A small image classifier, trained from scratch: layers 12.
Rows from block 8 of a small image classifier, named by matrix and row number. Rows with one number belong to one neuron. Each number is 128 + 32 x the weight over its row's rms, rounded and kept within 0 to 255. All counts start at 0.
After each neuron's rows are labels from the 100 images, of 14848, where the neuron reaches its largest size: "patch colour" is the nearest of a few named colours to the mean colour under the peak. Only what is clearly more common there than usual is listed. The data: cartoon faces. In brackets: how many of the 100.
# u: gMLP up (value half) (model.blocks.8.mixer.u.weight, 768x256), inputs 128-255
# v: gMLP up (gate half) (model.blocks.8.mixer.v.weight, 768x256), inputs 128-255
# out: gMLP down (model.blocks.8.mixer.out.weight, 256x768, transposed), outputs 128-255

u.437 [128 205 178  65 186 105 157 113 130 171  86 124 103 100 138 134 172 127 151 136 143  99 132 152  88  97 104 102 178 156 144  49 153 109  72 141 140 137 107 190 174 112 120 158  34 128 134 165 170 140  79 129  91 103 143 170 128 202  98 112 155 179 109 176 129 134 101 123  90  81 126 114 141 130  94 130 120 104 142 126 178 130 186 168  33 149  93 126 122  92  98 149 149 136 161 112 180  93 106 163 137 157  92 187 158 134 116 165 111 134  86 124 100  83 170 151 118  89 155 159 193 141 110 102 133 151  83 149]
v.437 [117 128 140 146 178  53 163  72 194 139 141 148 101 121 134 181 173 126  97 206 129 125 166 215 112 145 112 107 164  68 132 145 113  76  84 132 111 122 132 180 151 109 146 116 118 137 163 104 127 100 105 145 128 111 182  89 117 162 139 116 133 104 154 114 134 112 140 106  97 152 167  90 191  99 208 138  94 133 141  89 153 171 104 137  89 152 142 171 141 128  95  57 117 137 192 125 179 104 138 110 136 163  93 109 167 114 146 137 106 188  78 140 178 128  82  68 118 150  91 115 126 121 106 184 150 136 109 134]
out.437 [173  82  98 141 119 196  47 181  72  95 138 132 124 125 125 101 136 139 167 167  86 133 117  86  87 112 138 161  97 131 206 225  96 118 130 127 137  72 133 128 140 109 159 110 152 137 123  95 108 105 180 112 117 142  64 167 115 109 104  80 109 114 146 105  92 182 134 112 116 170 142 110 199 141 155  79 110 155 156  96 121  77 109 110 151 143 134 129 103  86 189 108 104 127 116 143 128 135 133  79 132 176 117 178 126  87 140 107 111 128 192 135 152 218  62 117 129 133 104 120 151 129 143  95 106  98 173 118]
patch colour: grey (66)

u.255 [ 87 101  80 192  45 161 169 138 134  89 119 112 136 140  98 128 122 135 129 110 181  74 136 113 117 152 143 123  93 165 122 127 121 133 157  72 109 156  72 178  96 116 206 133  95 124 130  51 153 111  82 128  86 171  92 156 184 114  88 119 104 168 178 107  78 170 110 157 140 111 156 123 140 157  90 141 153 110 103 125 155 185  88 186  99 165 167 176  97 180 118 149 147 108 138 149  92 136  65 101 159 119  42 115 176 130  99 139 114 127  89 122  96  89 103 133 117  68 103 124  85 106 104  68 153  95 120 154]
v.255 [107 143 119 171 109 109 137 185 149 153 112 118  59 139 155 111 151 110 124 112 116 171 102  42 131 194 151 135  80 127  99 132 169 120 153 112  76 127  99 123 162 152 110  59  45 146  90 148 180 149 133 115 147 171 140 114 129 155 129 133 158 133 177 191  86 125 114 138 160 114 161 186 137 119  93 124 139 147 167 137 143 126 115 198 126 135 138 164 103 126 141 153 128 165  93 141 191 106 132 116 116 131  90  98 156 107 123  76 111 142 110 106 118 162 153  98 166  69 113  78 100  93 131 112  64 162 104 127]
out.255 [110  93 105  92 193 117 168 141  94  95  75  90 150  79 164 145  54 115 135 115 132  83 138 132 136  97  76 158 124 103 137 196 218 149  55 135 151 105 103 163 126 169 155 100 111  99 139 191 102  75 136 152 117 114 170  78 122 123  64  98 111  79 132 125 138 120 184 161 110 105 113 187 156 143 121 138 104 142  84 107 108 119 154 117 134 146 108 151  99  52  99 104  80 181 181 111 126 113 154 141 135  82 134 122 133 145 110 125  77 150 194 105 104 188 130 142 128 136 188 113 109 121 123 174 117 189 150 148]
patch colour: cyan (31); purple (30)

u.376 [152 123 139 195  94  87 166 150  81 178 136 123 117 110 191 100 131 146 147 146 107  84 165 138 212 155 182 155 146 142 154 144 113  61 152  62 111 125 158 143 128 144 112  94 114  78 137 105 208 143 172 148 148 177  44 145  96  79 151  96 124 100 113 130 171 123 133 132 140 142 141  84 111 160  87 158 122  80 107 140 152 128  83  93 153  84 136 136 130  62 151 140 114 111 106 155 196  94 110  61 144 144 164 127 165  54 116 165  93 108 125 141 115 170 144 188 138 103 158  74 144 117 100 101  89 120 124 113]
v.376 [167 127 157  97 120  81 167 164 132 142 154 154 130 131  88 192  99 181 171  98 116 121  89 125 117 107 165 150 130 185 135 139  98 164 103  99 144 100 147 125 147  88 148 118 118 152  75 109 125 131 118  82  50 158 149 122 127 121 131 186 142 144 133 163 158 115  97  95 145 170 121 112 120 123 160 126 154 145 117  50 140  94 164 121 129  95  68 132 114  78 145 192 128  83 123  71 114 115  91 108 146 152 134 160 162 115  77 135 175 106 105 161  56 126 104 137 147 179 149 138 168  88 156 137  26 125 179 191]
out.376 [131 183 115  73 149 144  73 118 142  98 124 131 156 130 120 175 142 114 119 143 120  58  99 154  38 102 108  73 127 175 170 123 121 212 153 186 129  57  74 132 149 129 107 126  96 173 160 152 103 146 122 100  72 100 156 157 167 152 130 192  73 153 133 154 129 112 113 109  70 122 110 103 116 119 154 107 149 137 146 138  74 126 142 130 109 139 114 154 139 150 138 135 123 121 181  89  68 106 140 117 109  75 134 117  96 215 133  69 226 154  99 135 138  98 111 109 124 103  92 107  90 140 181 130 133 142 109 162]
patch colour: brown (41)

u.85 [136  94  96 134 104 114  94 124 105 140 170 142  83 178 158 103  97 111 129 157 105  58  93  64 153 113 153 146 112  86 159  98 187 142 121 196 168 145 146 193 132  83  85 145  96 175 180 161 169 141 146 127 106 125 139 177 115 118 127 132 137 172 205 143 135 180  82 148 180 140 187  97 154  81 105 109 140 152 109 127 159 176 122 128  98 148 137 129 128 103 113 117 130 100 179 162 142 102 127  78 108  90 135 163 107  93 142 139 111  92 135 127 124 129 131 165 137 107  62 110 118 130 153 106 156  94  95 121]
v.85 [130  83 120 143 114 150 118 151 155 115 148 124 180 109 119 120 113 155 139  98 136 182 160 158 215 160 138 103 103 164 131 167 114  82  72  94 111 137 180 122 153 156  97 137  99 174 134  30 143 121 117 169 186 202 101 106 101 193 121 123 154 180 130 107  94 132 128  81 140 180 142 144 137 109 106 103 171 110 159 194 162 108 142 163 162 127 158  70 147 202  74  67 107  79  93 133 138 104 139 143  78 101 151 176 107 149 125 122  92 196  86 109 164 161 124 135 170  98 174 174  74 116 109 140  90 165 107 126]
out.85 [115 108 110  88 176 150 169 125 166 143  76 118 112 122 135 121 135 130 172 132 153 135 164 168 124 128  77 110 191 162 115 137 125 144 133  47 139  98 141  53  83 106 164 111 153  77 102 127  96 132  81 124 108 158 103  75 155 136 124 124 180 103 103 156 121  71 128 117  87 110  94 141  94 111 107 104 152 116 163 120  91 152 131 103 151 124 110 124 103 133 112 134 119 107 105 137 154 100 143 171  88 155 110  67 184 201 103 120  53 194  76 173 111 100  84 123 103 143 152 115 162 136 128 202 133 120 130  99]
patch colour: cyan (25)

u.649 [142 118 104 174 168 150 152 148 133 124 172 106 197 115 121  67 116 103  78 117  88  85 131  96 125 158  86  75  84  91 149  94 119  74 129 189 163 136 106 120 123 156 110 134  92 126 158 158 142 133 156 131 102 100  59  81 158 129 138 135 140  52 186  98 153 133 108 131 130 182  95 186 116 116 100 150  93 155 135 113 135 159 160 163 156 180 153 132 208 144 109 108  84 141 176 161 132  86 205 150 113  30 147 118 169 106 141 154  99 118 181  87 136 147 124 129 138 154 166 162 120 123 115 173 174 113 120 165]
v.649 [141 128 137  89 162  99 178 109  83 127  50  93 201 120 137  86 161 135 128 142 126 154 115 105  77 132 102 114 142 135 123 146  86 114  73 132 100  70 119 141 136 155 111 139 134  86 144  62 121  98 198 128 154 120 165  71 105 111 113 108 111 126 138  77 116 168 111 158 101 155 150 126 170 215 148 169  99  80 113  95 210 168  71 193 104 116 147  89 123 126 170 125 136 127 154 123 103 153 187 127 166 111 124 100 101 158 118 168 121 108 136 125 127 159 190 191 122 157  62 116 105  97 165 191  86 118 106 114]
out.649 [161 176  99 158 104 100 138 102 120 103 114 102  74 137 131 149 109 109 120 100  99 145 118 170  82 142  78 147  73 136 133 167 132 210 115  93 102 112  86 150 168 135 182 103 173 125 141 116 141 110 104 114 126 111 168 173 114 200 185 119 194  98  59 167 115 136 155 106 132 115 111 107 150 114 145 148 198 148 143 152 126 131 114  83 209 117  94 103  77 112 130 172  96 161  95 139 111 182 106 136 144 171 126 131 119 186 127 140 122  93  98 140 147 155 172 135 177 165 145  65 130 146 125 135 149  59 126 131]
patch colour: grey (83)

u.463 [124 139 153  87  78  74 173 122 114 208 124 145 158 130  70 182 121  94 152 176 132 188 145 116 113 108 123 185 140 152 189 112 112 179 162 117 106 157  75 144 147 138 118  88 141  88 129  63 158 194 134 143 153 124 124 160 154 127 145 149 133 101 210 116 138  61  97 144 160  87 124 101 151  66 112 162 137 118  59 150 128 150 154  97 160 163  66 179 119 168  85 107 106 158 116 111 143 110 132 132 132 107 171 115 105 144 184 109 166 140 216  98  88 129 115  98 147  88 136 115 157 127  84 175 161  95 191 145]
v.463 [112 131 101 193 132 139  96 136 192 165  78 152 149  77 135 126 135 116 117 110 147 139 188  94 114 124 167 171 155 125 168 137 134 114  94 117 154  94 165 110  96 179  72 147 134 123 151 113 131 132 144 132 131 183 105 154 144 182 109 137 179 165 100 138  99 110 174 124 185 147 145  63 189 130 110 112 121  72 190 135 137 114 154 114 118 149 112 154 150 167  98  97 106 155 185  82 114 112 125  94  71  78 105 162 108 100 119 122 138 167 111 124 132 124 115 109  94 107 127 146 130 126 128 169 127 173 178  99]
out.463 [144 168 121  74  93 108  86 113 102 107 161  91  95 164 113 132 113 122 167 113 164 115 108 162 170 170 161 102 126 118  84 110 114  57 133 116 170 127 186 191 154 139 130 127 141  90 130 115 190 117 163 211  96  91 141  76  97 152 116 135 144 148  95 114  89 144 163 146 103 101 142 129  83 114  70 158 164  92 152 150 107 148  84 109 100  53 144  91 109  92 167 148 154  89 105 134  41 154 148 134  87 156  97 138 158 110 137 182 122 104 104  98 127 188 102 156 121 149 163 139  99 172 129  63 125 149 135 156]
patch colour: grey (66)

u.373 [143 114 131 113 100 127 158 167 146 110 101 161 156 178 144 146 124 222  98  89 140 152  91 152 141  89 104 174 161 183 109  91  83 154 110 100 129 105 119 141 163 149 112 167 124 135 120  83 151 123  96 144 122 120 169  66 142 162  56 103  66 144 124  84 102 100 106 122 150 134 135 118 144 159 124 158 135 106 128 157 171 106 157  74 166 136 105 136 127 155 175 138 149 106 112 133 142 187 182  82 146 166  82  73 111 106 117  93 137  87 152 144 133 145 120 112 123  89  78  89 156 181 185 141 128 116  91 150]
v.373 [125 137 134  98 151 116  82  88 140  89 124  91 151 133 144 119 107 128 205 188 111 193 152 108 109  89 123 170 187 136 178 141 124 137 124 148 177 164 159 155 112 171  60 137 100 158 162 111 142 140 130 137 156 137 123  90 109  84  83 137 142 117  90 117 104  64 116 109 182 134 160 147 118  62  91 150 126 120 154 107 111  99 125 139 133 109 150  96 103  95  92  85 143 107  87 168  73  89  78 111 138  95 202 198  77 157  89 106 126 122 112 132 162 128  91 125 128 146  99 145 112  88 207 166 115 108  75 101]
out.373 [107 108 163 135  92 178 187 148 118 112 141 146 113 115 142 150 173 117 151  81 127 144 143 125 146 118 171 108 149 128 102 108 161 116 178 151 111 136 127 149 117  89 146  97 176 163  96 123 179  93  88 152 135 103 151 155 134 106 138  68 148 130 137 100 134 156 161 126 196  75  99 190 128 144 148 130  70  96 116 147 112 126 108 178 138 122  57  97 146 184 117  71 121 160 127  97 166 108 175 149 121 141 106 134  69 181 153 200  97 171 177 146 168  88  99 150 128  92 115 171 151 134 102 205  90 152  97 157]
patch colour: cyan (38)

u.19 [113 159 181 146  94  90 172 165  78 104 129 156  75 144 129 123 105 133 154 123 115 104 111 177 128 137 118 145 124 137 138 161 109 169 186  76 119 158 128 149 169 138  88 209 162 129 120 112 203  95 106 127 155  65 162 112  72 101 178 154 192  99 187 160 133  77 167 120 125 164 145 110 129 127 121 111 141 133 100  88 176 102 120 160  81 115 124 104 200 124 223 125 152 110 168 146  73  68 133 121 149 110 143 169 113  89 106 180 134 100 100 113 142 111  91 153 123 125 118 116 180 135  95 165  94 159 117 132]
v.19 [ 94  58 146 138 127  52 142 114 119 132 151  94 163 165 131  90 170 136 152 129 124 142 163 123 102  69 108 148  90 127 131 149 131  66 119 148 120  95 140  24 121  80  86 123  81 133 150 158  98 151 107  99 126  92 123 143 191 125 118  97 149 137 123 134 130 113 145 149 122  79 169 148 188 104 177 112 148 124  74 200 164 126  45 132 176  94 120  98 122 159 118  84 132  81 170 161 180 129 121 114 117 128 124 130 153 104 178 124 128 143 112 118 116 162  51 142 129 135 147 166  45 116  82 100  88 126 191 109]
out.19 [149  91  71 150 121 147 102 116 143 209 132  94 137 151 122 156 108 133  86  90 135 130 141  41 142 106 117 162 147 128 168  80 141 123 106 135 174  89 122 113 144 141 183  62 103 135 118  82 113 109 127 213 132 151  63 123 138 120 181 134 120 173 143 130 129 132 118  43  76  97 125  87  93 130 126 163 214 127 201 144  91 123 121 116  91 182 160  84  83 139 120 110 121 166  80 147 165 186 121 113 139 121 119 104  94 135 169 123 104 151 135 170 141 114 200  84 104 171  90 141  74 107 169 136 179  78 121 109]
patch colour: brown (41)

u.196 [133  73  63 141  92 122  87 144 127 148 138 108 165 148 143 146 133 127 104 143  96 141 116 123 128 152 170 143 126 132 194 139  92 181 164  88 159 151  75 136 189 125 109 125 180 126 172  67 135 141  83 115 110 150 172 125 123 213 132 167 105 112 126 149 132  76  95 121 119 112 134 125 152  76 141 146 142 128 142 150  84  91  83 120 130 154 177 119 103  83  66  77  46 112 134 124 154 130  97 163 131 115  96 160  98 160  98 155  96 198 190 111 101 170 116 117 132 158 176 139 104 114 104 130 149  94 119 102]
v.196 [115  92 106 164 109 184 122 138 133 103 101 135  83 126 137 147  62  75  99 147 113 164 173 135 130 149 165  79  94 152 148 131 189 182 113 152 125 157 130 113  94 104  92 131  69 162 147 166 163  72 110 154 142  99 127 108  79 111 115 120  89 200 145 134  77 107 142 167 104  88  70 152 134 116 135 182 103 124 111 148  89  96 173 195 120 123 129 103  29 109  72 129 168 172 211 124 122 111 167 143 182 176 140 146 160 110 127  93 153 127 115  93 134 118 159 123 114 199 121 101 146  85  78 110  86 147 148 121]
out.196 [128 144 163 133 170 112 130  88 111 143 159 133  55 115 122  69  95 164 153 107  92 151  50 160 106 113  77 126  98 134  80  93 202 102 107 175 134 127 162 114  88  92 139 128  68 135  87 172 133 143 179 132 139 126 138 150 130  50  98 103 132 133 120 144 145 127 156 160 137  83 142 140  97 153  87 135 168 130  88 134 183 150 153  93 108 133  79 143 132 146 147 148 158 146 149  91 108 157 154  79 117  89 161 171 139 153 143 137 181 101  90  98 147 128 128 144 135 148 121 123 137 120 151 141 132 182 142 136]
patch colour: pink (31)

u.642 [ 88 127 172 133  85 138 104 173 141 161 150 185 123 155  99 126 123 164 120 144 150 117  84 182 191 185 157 114  95 114 113 127 164 121 171 113 118 145 142  95 197 120 101 134 142 107 175 120 136  91 135  74 115 124 139 108 132 157  71 152 148  74 163 129 136 142  74 116 166 145 118 196 139 174 164 172 119 124 188  90  34 137 132 132 110 103 112 110 134  79 131 145 173 163 165 139 158  89 145 130  68 119 114 159 111 142 117 185  93 140  96 133 150 105 106 183 103 149 114 136 154 183 129 141  80  93 137 134]
v.642 [108 190 115 112 163 202  85  81 107  16 158 143 155  89 139 130 147 143 146 147  81 139 139 139  91 117 151 118 105 123 161 147 138  82 125 202  93  92 164 158 211 142  62 160 116 117 150 108 127  98 134  98  55 124 163  78 172  94 137 120  78 199 130 120 136  92 117 131 129  76 117 135 148 128 103 145 156  78  45 141 173 139 137 134  94  92 106 132 158 172 143 131 101 162 127 123 111 124 195 141 145 154 156 126 125  87 110 139 120  93  95 143 145 152 169 101 125 145 140 164 156 136 111 120 112 127 174  71]
out.642 [109  99 106 116 109 128  74 100 141  45 115 148  58 117 103 153 116 108 171  81  89 128 131 114 103  59 150 170 153 175 124 109  76 139  76 178 108 142 117 219 103 130 172 149 108 123 131 191 107 187 116 159 134 124 136 125 147 116 185 133  93 122  81 135  71 170 164 179 119 111 110  88 146 164 104 147 141 207  78 169 136  77 168 124 199 135  99 162 160 159 136 129 131 174 123 129 109 205 127 217 160 113 155 141 142 138 142 122 163 129 165  98 100 184 169  75  85 151 106 109 125 106 150  96 146 162  92 105]
patch colour: cyan (29)

u.152 [123 158 139 142 163 118 128 125 156 119  88 143 173 238 104 142 139 148 144 111 136  98 100 157 134 137 148 100 153 108 122 128 120 144 123  65 155 104 114 140 114  59  94 167 119 124 146 149  96 139 108 107 126 108  75 164 142 123 114 155 105 142 145  84 147 167 114 108 147 137 129 171  97 124 126 136 105 125 145 103 131  87 109 168  95 138  96 140 159 122 152 124 135 131 122 188 167  46 157 173 139 103 128  79 179 142  87 132 150 141 154 108 171  35 104 127 119 113 111  70 151 114 107  38  96 147  70 166]
v.152 [123 151 130 132 186  93 139 164 139 138  84 141 158 177 102 136 136  96 145  97 109 166  77  84 129 109 184  92 144 124  90 139 133 145 161 118 136 100 100 118 121 148 131 164  74 149 122 152 158 154 169 148 105 131  75 127 133 117 126 109 109 126  83 104 167  95 101  97 158 140  44 160 168  84 131 104 147 168 146 123  83 118 182 138 138 126 144 119 148 151 152 118  80 120 142  72 182  78 163 135 120 152 154 137 139 108 126 141 182  82  87 163 119 181  96 123  77 114 180  81 124 113 103 172 113 181  86 141]
out.152 [130 129  36 157  82 165 135 122 127  76 168 127 135  82 181 124 131 150 141 146  74 133 129 148 144 106 119 135 188 130 126 121 113 136 109 151 152 115 114 120 131 135 164 178 142 111  85 146 172 124 132 135 170 140 132  80 106  85 102 170  60 130 117 146 153  97 167 170 147 141 164  85 123 151  81 131  79 119 101 146 156 159 151 110 153  63 148 102 129  97  96 177 165 124 130 105 167 156 144 120 137 141 124 134 104 139 104 109  58 113 140 117 105 241 101 138 127 127  73 100 148 159 167 165 148 144 142 139]
patch colour: cyan (28)

u.661 [189 141 110 146 182 105 102 161 119 107  78 148 106 162 198 143 108 115 110  78 124 129 112 149 134  79 128  98  86 138 112 136 155  45  71  99 143 119  94 110 111 166 179  78 134 113  95 122  98  97 110 112  97  54 128 113 149  74  33 179  58  73 143 113 110 133 114  87  94 123 140  87 179 126 118 110  92  95 127 131  79 116 148 116 108 154 115 143 143 169 109 124 182 128 113 105  88 103 119 170 141  48 136 129 173 137  89 137 126 153 143 124 129 171 151 138 137 132 116 145 169  73 136  81 183 152 149 152]
v.661 [145 141 104 105 154 129 152  75 133 166 167 110 110  92 132 135 125  84 122 148 131 137  66 107 119 128 141 160 216  84 144 161 114 102  83  83 164 136  81 155 119 129 121 106  88 113 155  62 181 119 146 124  84 129 142 178 118 132 148 151 146 182 107 151 117 147 124 147 120  82 117 124  88 122 199 105 128 144 125 113 172  89 139 158 185 117 184 106 115 132 115  78 129 210 160 161 111 119 150 142 118 121  31 166 181 176  66  95 110 167  94 141 188 154 125 105 137 155 159 174 134 100  69 127 129 119 189 160]
out.661 [ 78  85 126 124  85 185 169 129 152  95 180 114 120  76  95  65  92 109 165  91  98 139 155 131 110 175 158 130  88 159 143 127 107 195 148 115 120 120 103 147 177  67 110 136 123 127 112 138 126 136  98  87 162 111 141 161 130 172 159  95 230 125  95 119 132 126 149 169 175 107 115 166  79 122 194  76 141 154 132 108 200 121 121 170 148 152 107 148 153 175 132 152 127 168 117 105 117 153 122 117  92 182 104  88 118  90 189 122 106 105 162 104 113 109  85 140  90 145  95 137 160 174  65 152  95 114 132 158]
patch colour: cyan (26)

u.474 [109 139  90 209 124 142 151 171 169 136 123 152  77 145 111 211 150 194 126 118  58  92 132 127 104 117  99  96 101 113 148  69 183  76  80 113 145 102  91  96 152 137 115 106 117 142 172 138 171 115 176 155 140 129 145 137 153 174 119 121 152 127 158  85 114  89  87 140 118 125 134 111 102 103 112 102 169 193 129 143 195 158 185 102 135 144  91 114  39 116  87 184 130  99 173 153 110 116 160  93 108 112 152  80 141 122 106 127 148 170  76 189 121 101 111  98 108  80  96 120 137 134  63 114 144 137  57 117]
v.474 [168 146 136 127 115 133 109 111 111 171 165 135  96 117  98  98  91 174 129 174 111 146 109 134 147 132 134 134 130 132 140 161 103 127 188 159 116  78  55  68  90 140 153  89  85 116 116 114 146 121 225 142 178  83 137 137 140 126 123 108  91 146 129 146  96 168 165 122  98  96 117 153 106 133  99 160 101 132  96 190 104 110 118 156 139 112 140 158 152 148 170 134 125  95 169 181  92 100 166 135 118  79 130 160 128 170 190  41  68  89 143  72 182 157 122  94 123  65 132 138 157 113 150 144 146 132 165  75]
out.474 [153 137 125 124 159  87 148  77 145 117 131 109 217  92 127 123 113 124 119  76 169 140 160 111  90 161 166 138  91 106  84 147 144 179 158 166 111 158 142 147 159 131 118 139 111 125 139 174 152 132  98 138 121  95 144 109  99 118 104 119 121 132 100  92  84 119  81 115 143 174 105 133 148  86 112  90 101 122 135 131  93 152 156 121 150  67 131 185 155 124 118 186 105 203  95 141  63 123 117 108  60 154 138  96 136 120 152  98 179 163  61  79 137 179 174 115 136 101 110 175 164 138 185 122  83  91 108 108]
patch colour: orange (32)

u.400 [ 96 113 148 115 175 150 123 115 137  74 167 124 220 142 124 164  77 110 171  94 122 131 121  88 141  60  95 137 103 193 160  80 100 121 130 144 141 155 120 147 106 137 116 136  98 152 168 137 156  95 127 118  66 138 142 134 140  74  76 125 110  98 102 161 176  96 149 170 100 148 167 128 131 133  98  89 100 116 139 119 135 162 115 180 125 114  99 157 113 133 148 179 113 101 148 161 105 186 141 123 168  68  81  72  92 150 142 109 136 149 132 188  96 137 122 140 154 108  47 120 139 164 148 148 157 133 135 158]
v.400 [152  98 143 139  67 121  84  73 146  95 133 135 113  86 128 122 119 119 158 130  97 162 105 110 140 125 111 170 128 158 108 189 137 102 140  97  89 110 145 115 158 116  45 169 146  88 193  93  87 120 136 184 143 190 110 133 186 103 112 154 168 111 103  93 163  74 108 155 131  92  81 103 146 163  89  38  76 118 159  86 125  48 112 103 131 131 109 122 154 140 124 123 113 141 162 197 115 170 151 147 118 113  93 144 137 154 120 133 163 110  98  66 133  91  69  81 161 161  80 104 140 126  99 100 136 157 165  48]
out.400 [121 156 104 119 108 122 179 155 130 164 112 104  67 152 136 109 165 115 116 168 114 187 149 119  99 151 172 146 143  78 167 167 173 108 141  97 116 129 156 167 137 147 188 140 143  99  80 123 165 139 111 111 155  31 117 112  96 160 212  82 133 146 129 127  95 155  67  99 157 142 141 109 151 142 167 175 121 130  96 161 143 130 162 114 151 168  75 121 118 145 111  96 148 147 166 112 171  43  98 117 101 200 127 143 148  97 104 101 102 100 139 107 190 113 176 153 121 127 159 184 161 145 127  96  88 145 108 158]
patch colour: cyan (34)

u.229 [101 107  60 138 116 108 114 174 153 111 110 115 102 183 107 138 143 149 140 131 119 157 111  95  46 115 102  83 181 127 134 115 113 143 112  87 152 162  90 112 121 163  86 112 105 186  59 154 137 112 159 113  87 118 135 140 207 153 126 102 125 152  75 146 110 105 125  97 145 130 133 126 109 143 125 124 140 139 167 129 144 118 155 104 174 144 189 125  59 151  57  80 108 117  77 166 174 115  68 109 107 134 155 175 114  69 104 199 124 130 167 106 174  99 141 131 158 176 113  92 135 104 160 182 110 123 147 163]
v.229 [ 86 110 137 151 123  96 177 148 130 131 158 126 137 144 113 145 158 122 103 136 183 147 194 135 101 127 120 133 165 145  94 104 191 150  83 114 145 151  95 110  87 169  59 125 149 150 108 189 142 117 103 160 140 120 134 140 106  90 135 116 124 112 110 110 118 123 120  73 169  99 153 120  62 111 138 127 124 136 148 176 134 160 156 112 149 112 141 123  34 189  95 114  60 115  62 155 134 155  64  77 106 181  85 118 177 140 107 163 135 174 105 165 133  95 143 163 142 118 146  92 125 145 138 169 204 132 139 143]
out.229 [125 162 187 125 100 167 147  61 152 119  92 169 162 147 113 134 141 127 174 133  59  74 200 116 132 134 130 176 103 143 148 132 130 125 125  66 122 141 124 108 135 127 152 106 136  83 134 156 108 120 126 128  65 151  92  65 122  82 142 105  62  82 158 160 177  85 137 101 132 157 119 203 117 177 142 138 114 168 130  83 134 132 154 167 106 134  96 169 169 137 149 194 168 167 213 111 103  61 157 139 112 165 165  73 130 153 108 144 164  89 126  65 113 119 205 163 136  97 162 153 138 136 104  63  94 145  92 158]
patch colour: pink (31)

u.175 [116 142  93 135 118  72 114  81 133 115 163  78  96 186 123 134 184 127 131 130 143 178 142 164 125 110  83 124 176 157 143  98 162 109 168 134 125 122 104  98  76 128 125 130 143 142 149  36 138 120 117 129 126 108 107 144 138 149 102  99 134 130  89  93  63 136 107  85 183 139 134 141 126 109 121 181 165 101 155 117 133 123 115 120 126  54 126 150 145 128  90 100 148 134  82 104 156  99 100  90  86 113 151  72 148 127  71  89 130 120 190 139  87  95  85 161 152 116  73 109 110  96 157  95 128 128 122 179]
v.175 [ 75 131 180 108 118  88 136 124 139 161 164 171 151 171 132 150 147  83 120  84 128 156 164 122 136 140 130 142 142 128 139  94 109 114  94 136 135 108 128 175 151 142  92 142 130 109 115 136 130 153  98 139 129 114 148 117  79 142 109 158 132 146 117 110 173 137 108 100 177 131 113  70 104 113 140 126 171  79 163 113 154 116 125 125 101  97 116 149 148 122 133  86 116 172 110 176 142 133 212  72 180 114 139  80 124  94  82 153  86 133 137  70 142 110  62  68 154  79  41 184 158  45  95 115 124 147 135 135]
out.175 [113  86 114 155 152 176  87 132 130 104 167 202 132  85 146 101  77 139 137 131  54 106 114 117 124 136 180 126 110 130  87 142  92 123  95 118  74 158 179 183 179 151 153 133 177 124 101 184 149 119 130 108 119 130 158 109 144 127 186 135 145  94 126 192 139 129 139 172 129 109 180 111 183 148 135 104 120 110 104 123  96 111 169 169 107 175 119  72 150  82 123 123 152 110 103 152 103 138 159 142 200 108 128 153 121  94 124 142 123 149  99 190 109 201 165 137 126 132 144  72 113 143 105 102 188 159 148  66]
patch colour: grey (68)

u.42 [ 88 104 119 127 100  85 136 104  96 118 108  73 111 137 126 151  98 122 176 139 162 174 118 114 135 133 106 115 117  98 134 150 139 134 148  41 173 127 146 117 161 172 102 168 131 136 150 146 136 150  98  38 140 157  84 198 101 129 219 163 189 130 183  98 126 128 207 111  64 122 112 158 101 160 109 169 121 124 104 115 117 174 155 165  86 103 119 149 152  99 142 120 152 163 107 164 143 115 104  68  70 144 152  96 146 129 140 158 130 165  91  63 120 145 137 117 162 141 103  90 173 154 127 160 151  90 106 138]
v.42 [162 120 136  98  84 145 130 125 143 118 188 127 169 148 168 133 115 122  74 192 125 169 155 138  66 166 100 137 137  61 161 121  77 112 152  73 145 177 147 123 145 155 157 101  71 173 108 152 118  99  89 160 158  60 113 124 138  94 188 170 152 103 115 158  96 195 141  91 106 192  94 147  53 112 132 158  97 141 132 108 159 107 148  68 129 135 128 198 161 131 149 102 107 172 165 145 156 154 126 120 135 115 126 142 159 130  72  93 191 165 140 134 157  59 109 102 106 116  81 138 118 135  86 179 122 115 161  90]
out.42 [141 111  88 119 164 137  99 135 158 115 160 197 144  96 135 150 146 119 141  90  81  93 113  70 121 162 203 169 114 121 157 102 142 141  98 131 132 182 158 112  89 129  86 120 161  76 119 100 148  89 137 177 122 181 158  61 126  93 123 128  60 110  93 221 105 134  99 133 151 139 147 114 157  50  85  88 146 134 172  72 117 146 108 124 145 153 135 114 117 171 140  74 109  76 111 209 127 161 107 146 187 123 130 168 138 111 124 147 134 131 183 152 130  95  52 129  99 110 161 144  90 168 119 118  78 143 173  96]
patch colour: grey (74)